{
  "arch": "poolformer",
  "model": "image classifier",
  "dataset": "dead-leaves pictures: piles of overlapping shapes",
  "image_size": 32,
  "horizontal_flip": true,
  "translate": 0.12,
  "targets": ["size"],
  "inner_norm": false,
  "widths": [64, 128, 256],
  "residual_init": "scaled_by_depth",
  "momentum": 0.9,
  "gradient_noise": 0.1,
  "batch_size": 256,
  "adamw_weight_decay_other_params": 0
}
Rows from block 12 of a small image classifier, named by matrix and row number. Rows with one number belong to one neuron. Each number is 128 + 32 x the weight over its row's rms, rounded and kept within 0 to 255. All counts start at 0.
Before each neuron's rows are labels from the 100 images, of 14848, where the neuron reaches its highest value: "top examples" is what is common among them. Only what is clearly more common there than usual is listed. The data: dead-leaves pictures: piles of overlapping shapes. In brackets: how many of the 100.
# fc1: MLP up (model.blocks.12.mlp.fc1.weight, 1024x256), inputs 86-171
# fc2: MLP down (model.blocks.12.mlp.fc2.weight, 256x1024, transposed), outputs 86-171

top examples: large pieces (72); cross (28)
fc1.693 [190 146 124 162 102 120 118 101 148 111 174 139 152 129 167 101 108 182 138 106 136 116 136 102 144 145 115 118 178 110 171  52  99 100 124 139 147 143 102 104 134 151  96 135 123 142  94 125 130 112 152  52  77 140 121 168 152 173 122 161 117 135 113 192 172 142 127 123  73 127 176 122 190 150  90  93 155 157  92 142 141 151 166 176 135 108]
fc2.693 [ 58 184  78 152  62 113 112 154 155 151 140 164 175 112 120  71 214 111 124 141 208  88 115 153 106 108 113 188 130 112  85 139 139 160 133 131 114 132 141 152 145 119 186 142  89 128 154 208 113 138  97 175  90 154 186 102 124 139  87 125 105 143 126  65 135 129 167 117 168 155  93 168 186 107 155 147 120 167 163 187 117  23 106 208 118 103]

top examples: mixed sizes (99)
fc1.453 [147 129 138 110 145  93 101  93 145 148 167  64 107 133 107 160 171 114 135 128 173  99  99 136  70 145  99 161 144 116 106 170 118 132  82 159  81 192 108  44 151 136 139 141  85 147 166 123 110 159 151 110 171 132 132  75  63 158 105 126 153 202 111 146 106 114 127 107 108 130 118  81 147 152 148 176 145 173 118 181  98 159 155 109 145  96]
fc2.453 [131 112  95 112 153  97 102 129 152 138 153 164 122 155 166 111 143 154 123 165 124  69 191 107 147 181 183  56 178 131 142 102 173 142  56  65 163  86 152 145 128 131 108 102  49 117 143 131 129 126 140 151  75 144  71 124 177 121  91  79 138 151 162 191 209 157 116  96 156 130 124 133  89 199 139 128 124 133 145 112 142 121 178 154 136 138]

top examples: mixed sizes (66)
fc1.353 [167  83  93 163 161  98 168 150 136 138 142  98 161 126 153  82  82 155 134 138  99  98 183  98 128 156 102 145 130 118 119  96  83 125 160 134 127 125 159  80 111 148  71 185 126 154 143 110 129 143 148  96 176 110 158 114 165 158 165  70 141 117 138 115 139 139 112 103 117 172 112 159 175 230 144 192 128 159 115 163  95  53  90 179 137 134]
fc2.353 [107 161  88 101 106 166 136 127 139 182  63 131 158 168 146 162  76 113 150 127 100 115 133 165 125 149 185 130 174 125 128 120 180 125  74 103 222  91 130 143 115 163 129 123 146 102 127 145 169 180  77 184 146 110 142 113 166 117 140 145  98 120 137 153 150 106 132 143 107 116 112 158 136 179 132  91 108  74  74 119 180 147 191 147 119 121]

top examples: mixed sizes (100); shaded (85)
fc1.41 [100 171  97 123 191 141 165 114 131 159  69 161 143  71  99  97 125 141 117 142 138 132 127 124 151 125 114 141  93 121 148 100 160 123 135 134 120 114 141 133 147 146  87 156 109 100 141 146 125 114 137 149  38  88 176 131 158 187 116 158 130 107 120 110 161 126  91  69 125  73 153  79 151 144  91 129 105 104 151 153 156 135 176 138 103 175]
fc2.41 [131 113 146 159 106 129 141 101 154 100 141 111  97 156 143 105 119 107 106  95 151 144 125 149  98 133 105 170 105  74  90  65 165  78 135 127 150  55 141 131 149 109 135 114 107 192 116 115 150 158  91 142  97 157  77 150 172 105  90  92 136 182 160 143 154  83 196  87 126  99 143  86  96 138  98 127  69 135 123 157 117 109 121 109 163 122]

top examples: large pieces (71)
fc1.376 [113  90 103 115 208 110 119 122  94 124  96 109  76  73 172 132 134 150 177 133 144 139 117 121  55 150 106  93  81  97 137 130 108 160 134 141 110 169  86 155  85 144 159 126 136 116  59  87 148  73 183 120 144  66 127 165 196 131 123 122 142 117 136 120  85 126  77 126 100 129 115 119 119 168  92  62 138 131  87 136  73  89  84 128 126  64]
fc2.376 [105 116 117  84  99 124  93  62  94 195 105  89 156 183 169 137 163 121 151  80 121  88  93  89 144 127  95 156 122 137 201 137 117 136 149 138  84  97  82 110 125 169  60 118 128 138  79 119 176 125 119 110  99 121  97 125 124 115  95 138 123 156 104 184 104 123 114 133 175 106 156 181 137  95 153 160 114 124  73 154 122 181 157 124 112 185]

top examples: large pieces (62)
fc1.613 [125 101 143  94 148 140 123 163  74 142 102 107 139 106 128 145 145 115 162 128 168 137  84 149  83 119 172 153 113 151 173  74  20 160 142 107 141 156 119 103 150 114 124  86 125 120  68 131 162 128  76 126 231 126 105 162  82 156 148 116 142 145 148 176 107 190 109 175  72 116 118 140 148 108  74 101  63 150 114 104 167 126 113  80 113 155]
fc2.613 [121 123 140 151  95  26 123  90  92 145 104 101 142 141 145 172 102 124 107  79  99 119 118 113  55 160 131 171 187 152 137 163 131 182 137 106 138 128 147 137 147  97 141 204 160 109 101 153 137 148 103 121 113 134 146 142 146  84  86 101 142 133 155  94  96 158 142 173 168 111 176 183  77 178  72 106 145  67 106 142 152 181 131 137 110 103]

top examples: large pieces (98)
fc1.565 [204 147 117 121 115 140 115 118 174  98 108 212 159 158 134 126 177 169 132  90 139 109 154 127 123 137 158 139 126 181  98  85 157 175 117 141 123 130  91 154 125 193 113 152 123  70 136 120  93 129 114  64 136 136 157  81 159 156 137 135 135 169 124 120 133 110 102 124 113 122 124  63 103 140 131 181 123 142  59 124 162 135 134 196 146 157]
fc2.565 [145 146 127 142  78 134 155 116 124 108 106 150 120 143  81  48 106 141 157 142 168  38 145 160 126 127 157 162 132 131 102 124  74 125  96 166 131 105 121 108  91  80 170 171  79 113  61  84 138 120 122 112  99 108 100 140 132 183 161  75 152 166 108 146  89  84 159 129 161 136  77 133  95 102 115 104 109 155 161  82 178 166  88  82  85 121]

top examples: large pieces (100); gear (42)
fc1.49 [177 217 112 140 196 131 169 121 116 163  99 149 121  72  99 114 124  81 202 145 125 124  81 124 103  78 146 187 141  96 115 144  99 143 154  93  64 142 136  58 103 173 131 112 145 154 155 161 112 120 172  93 118 102  95 112 165 136 174 124 118  98 144 135 122 103 146 135 203 112 154 124 103 113  96  72 164 211  72 146 159 154 145 121 115  97]
fc2.49 [130 126 159 172 101  85  95 149 159  57 112 107 127 223 124 146 111 170 161  83 142  89 204 136 178 120 157 133 153 164 153  46 136 146  68 170 117 165  74 129 179  73  92 124 159  95  84 190  91 130 103 123 151 166 138 189 158 121 152  85 174 209  93  90 118 160 164  68 117 178 101 127 189 116 123  93  74  99 122 129 167 155 125 117  60 141]

top examples: textured (90); large pieces (85)
fc1.526 [ 91  99 172 137 154 153 147 153 129  96 105 192  97 150 156 106 109 130 130 140 116 145 144 135 110 119 121 153 120 174 157  86 162 152 152 128 107 125 222  97 121  93 146  61  93  93 169  97  97 150 111 130 166 136 178 118 128 107  95 148 138  72  85 160  94 150 114 168 163 142 112  88 157 159 145 174 111 128  98 114 148 120  73 136 188  73]
fc2.526 [121 108 117 144 172 123 152 140 168 122 131 131 177 130 111  95 142 154 109 187  85 152 111 130 104 138 143 136 174 183 147 166  72 143 141 123 173  96  93 158 163 162 160 131 155 120 115  97 147 118 170 124 184 122 131 154 121 137 136 161 136 150 114 192 173 140 124 115  85 158  90  82 159  93 154 115 156  72 149 146 151 117 106  95 144 104]

top examples: large pieces (91)
fc1.234 [ 99  98 111 124 152 146 131  77 162  74 125 109  65 128 118 132 175  95 158 178 147 143 151 138 181 118 113 106  93 211 122 155 141  98 135 134 134 187 157 144 170 107  91 115 163 117 127 115 132  90 150  56  55 112 113 154  90 128 103 128  64 102  88 119 112 115  96 141 133 126 162 170 105  82 166 145  99  79 168  79 190  98 152 128 108  56]
fc2.234 [114 121 134 103 173 151  71 120 132  93 100  86  96 176  73 143 153  95 124 108 144 158  85 184 113 124 132 127 146 125  84 145 106 175 169 142 118 162  91 115 147 128 143 138 160 105 105 169 157 123 170 152 114 182  99  81 108 182  46 160 130 170 140  89 164 156 118 124  83 135  75 119  85 103 140 105 129  60  93 161 119  89 120 100  61 166]

top examples: small pieces (86); shaded (79); earthy (37)
fc1.677 [ 97 168 165 108 101 122 135  60 186 133  94 154 111 141  81  91 109 121 141  92 135 158 145 131 160 112  58 141 170 100 116 101  86 157 117  51 121  86 120 146 150 120 116 103  74 112 159 120  67 131 152 185 108 130 183 115 125 118 132 124 106 105 114  93 107 180 117 151 129 128 147 144 164 117  90 141  95 146 181 148  94 124 110 105 165 193]
fc2.677 [170  94  81 164 154 138 135 139 112 187 123 166 137  66 182 157 172 195 162 131 128 111 115 139 106 138 148  88 109 161 150 140 184 108 136 144 187 131  86 133 110 134 144 202  70 102 102 115 127 143 148  79 146 198 101 133  84 127  88 186 157 143 151 117 114 104 105 128  98 172 134 111 159 130 142 180 143 101 104 108 147 154 151 132 102 149]

top examples: small pieces (87)
fc1.681 [112 165 153 151 104 176  89 159 139  95 182 133  98 173 152 122 101 141 104 137 114 118 112 163 154 127 125 127 120 173 112 112 110  85  84 125 125 113  95 119 121  86 106 182 146 144 119 124 124 116 158  94 139 100  86 127 145 128  95 162  83 147 164  93 123 152 108 100 123 215 127 156 159 159 118  97 132 104  67 129 122  43  83 131 150 229]
fc2.681 [139 133 187 117 169 154 137 128 116 110 103 146 152 118 142 156 147 113 121 138 110 155 138 104 139 111  90 107 148  88 133 119 108  86 160  80  97 180 180 162 147 129  80 168 115  85  80 160 128 124 177 101 125 100 157  93  66  61 105 190 120 108 140 104  28 167 200 125 107  92 115 164 157 126 171 226 186 153 129 124 123 189 107 132 139 132]

top examples: textured (66); large pieces (60)
fc1.6 [124  82 110  83 136 167 105 103 156  68 143 139 149 121 138  87 162 152 125 104 115 131 155 178 130 140 133  95 124  86  60  69 112 106 102 103 146 102 101 185 151 192 137 134 142 107 128 159 135 128  79 122 125 152 123  59 106 122 117 119  93 137 181 158  61 112 107 100 201 120 188 124 144 123 128 161  90 142 124 154 119 109 143  95 132 127]
fc2.6 [161 160 167 138 127 152 164 116 147 136  65 164 124 152 123 117  99 106 142  90 132 148 130 130 135  49 158 115 162 111 122 168  79 138 122 143  99 121 184 142  63 111 105 117 109 128 144  45 129 139  94  58  84 203 117 173 133 141 140 160 191 154 136  98 141 111 148  93 155 129  96 124 113 122 104 146 160 123 163 117 106 149 143 146 140 135]

top examples: large pieces (79)
fc1.19 [114  71 103 157 136 155 150 172 172 171 135  86 120 133 122 134 104 104 126 175 166 150 127 141 177  95 183 168 161 133  66 151  88 135 133 115 142 133  41 131 132 139 183 114  97  57  79 152  92 149 165 108 137 120 197 104 143  88  83 110 130 137 136 136 122 147 122 201 134 121 148 144 139 120  98 237 109 173 104 104 125 133 122 141 137 101]
fc2.19 [115  73 123 145 160 119  98 113 166 168 137  90 139 189 142  33 159 124 137  63  80 152 160 122 123 164 131 177 119 192 146 132 111  54 124  80 128 134 123 145 138 182 101  78 163 156 114 148 129 116 172  90 122 140 145 132  93 140 130 145 136 118  33 115 164 103 131 114 156 186 133  76  65  42 152 104 147 157 178  88 100 149 166  41 153  93]

top examples: small pieces (66)
fc1.504 [101 131 122 133 121  73 165 101  87  90 174 154 124 127 119 141 159 164 107  96 118 168 116  86 130 129 121 141 155  96 123 150 163 173 104  78  84  70  76 144 138 169 138  95  94 102 115 102 137  95 148 159 147 113 121  72 185 100  81 143  80  90 100 107  88  98  98 139  98 126 177 155 177 105  93 104 111 135 151 110 149 176 136 100 113 177]
fc2.504 [131 140 135 123 121 103 179 193 149  72 128 133 146 126 115 111  97 115 157 143 150 131 142  27 141 104 176 160 140  92 123 127  93 112  85 175  79 133 130 129 126 127 108 145 149 160  52 139 102  99  62 128  93 207 130 141  82 113 197 147 158 158 135 137 165 133 106 127 119 142 152 134 129 156  45 166 144 117 198 152 130 190  92 119  70 132]

top examples: mixed sizes (82)
fc1.386 [139  99 158 106 105 105 123 171 129 119 157 109 146 175 173 163  84 142 118 127 152 105 161 137 122 138 104 131 118  80 180 142  88 109 138  90 140 143 139  95 141 155 114 148 103 146  90 120 199 156 145 107 137 169  98 200 159 138  94 148 114 173 120 133 109 170 162  69 158 121 138 120 142 195 140 155 121 170 146 135 153 116 135 168  86 107]
fc2.386 [ 93 195 144 110 110 140 130 100 137 126 108  94 174 124 118 100 106 164 146  77 145  97 151 128 159  51 118 149 127 141 118 164 116 130 174 135 152  65  88 232  90  93 114 181 117 119 127 154 159 227 119 145  71 118 130 144 183 168 163  96 155 108 116 117 107 119 122 106 148 186 155  91 147 141 135  89 136 116 109 141 136 149  66 109 150 102]

top examples: mixed sizes (99)
fc1.272 [123 155 167  88 153 106 157 146 106  90 143 152  77 137 130 107  71 180 103 127 102 101 166 150  99 184 112 230 121 147 161 109 109 124  71 146 133 173 132 151 141 108 113 113 144  96 134 116  61 121  95 157 134 121 113 124 101 138  90 161 145 103 116 135 126 160  89 107 169 143 195  97 190  91 143  88 147 113  95 139 191 137 115  81 112  78]
fc2.272 [124 118 129  98  83 105 149 160 112 142 141 184 138 127 134 128 159  86 134  97 191 145 119  98 145 112 138 119 140 119 134 197  92  55 160 147 144 154 124  84 112  95 121 124 105 203  94 185 112 169 151 113  92 125 115 114 106 165 136 128  85 146  84 143 129 159 146 156 116 142  80 139 121 150 149  95 117 103  92 116  50 182 133 110 114  71]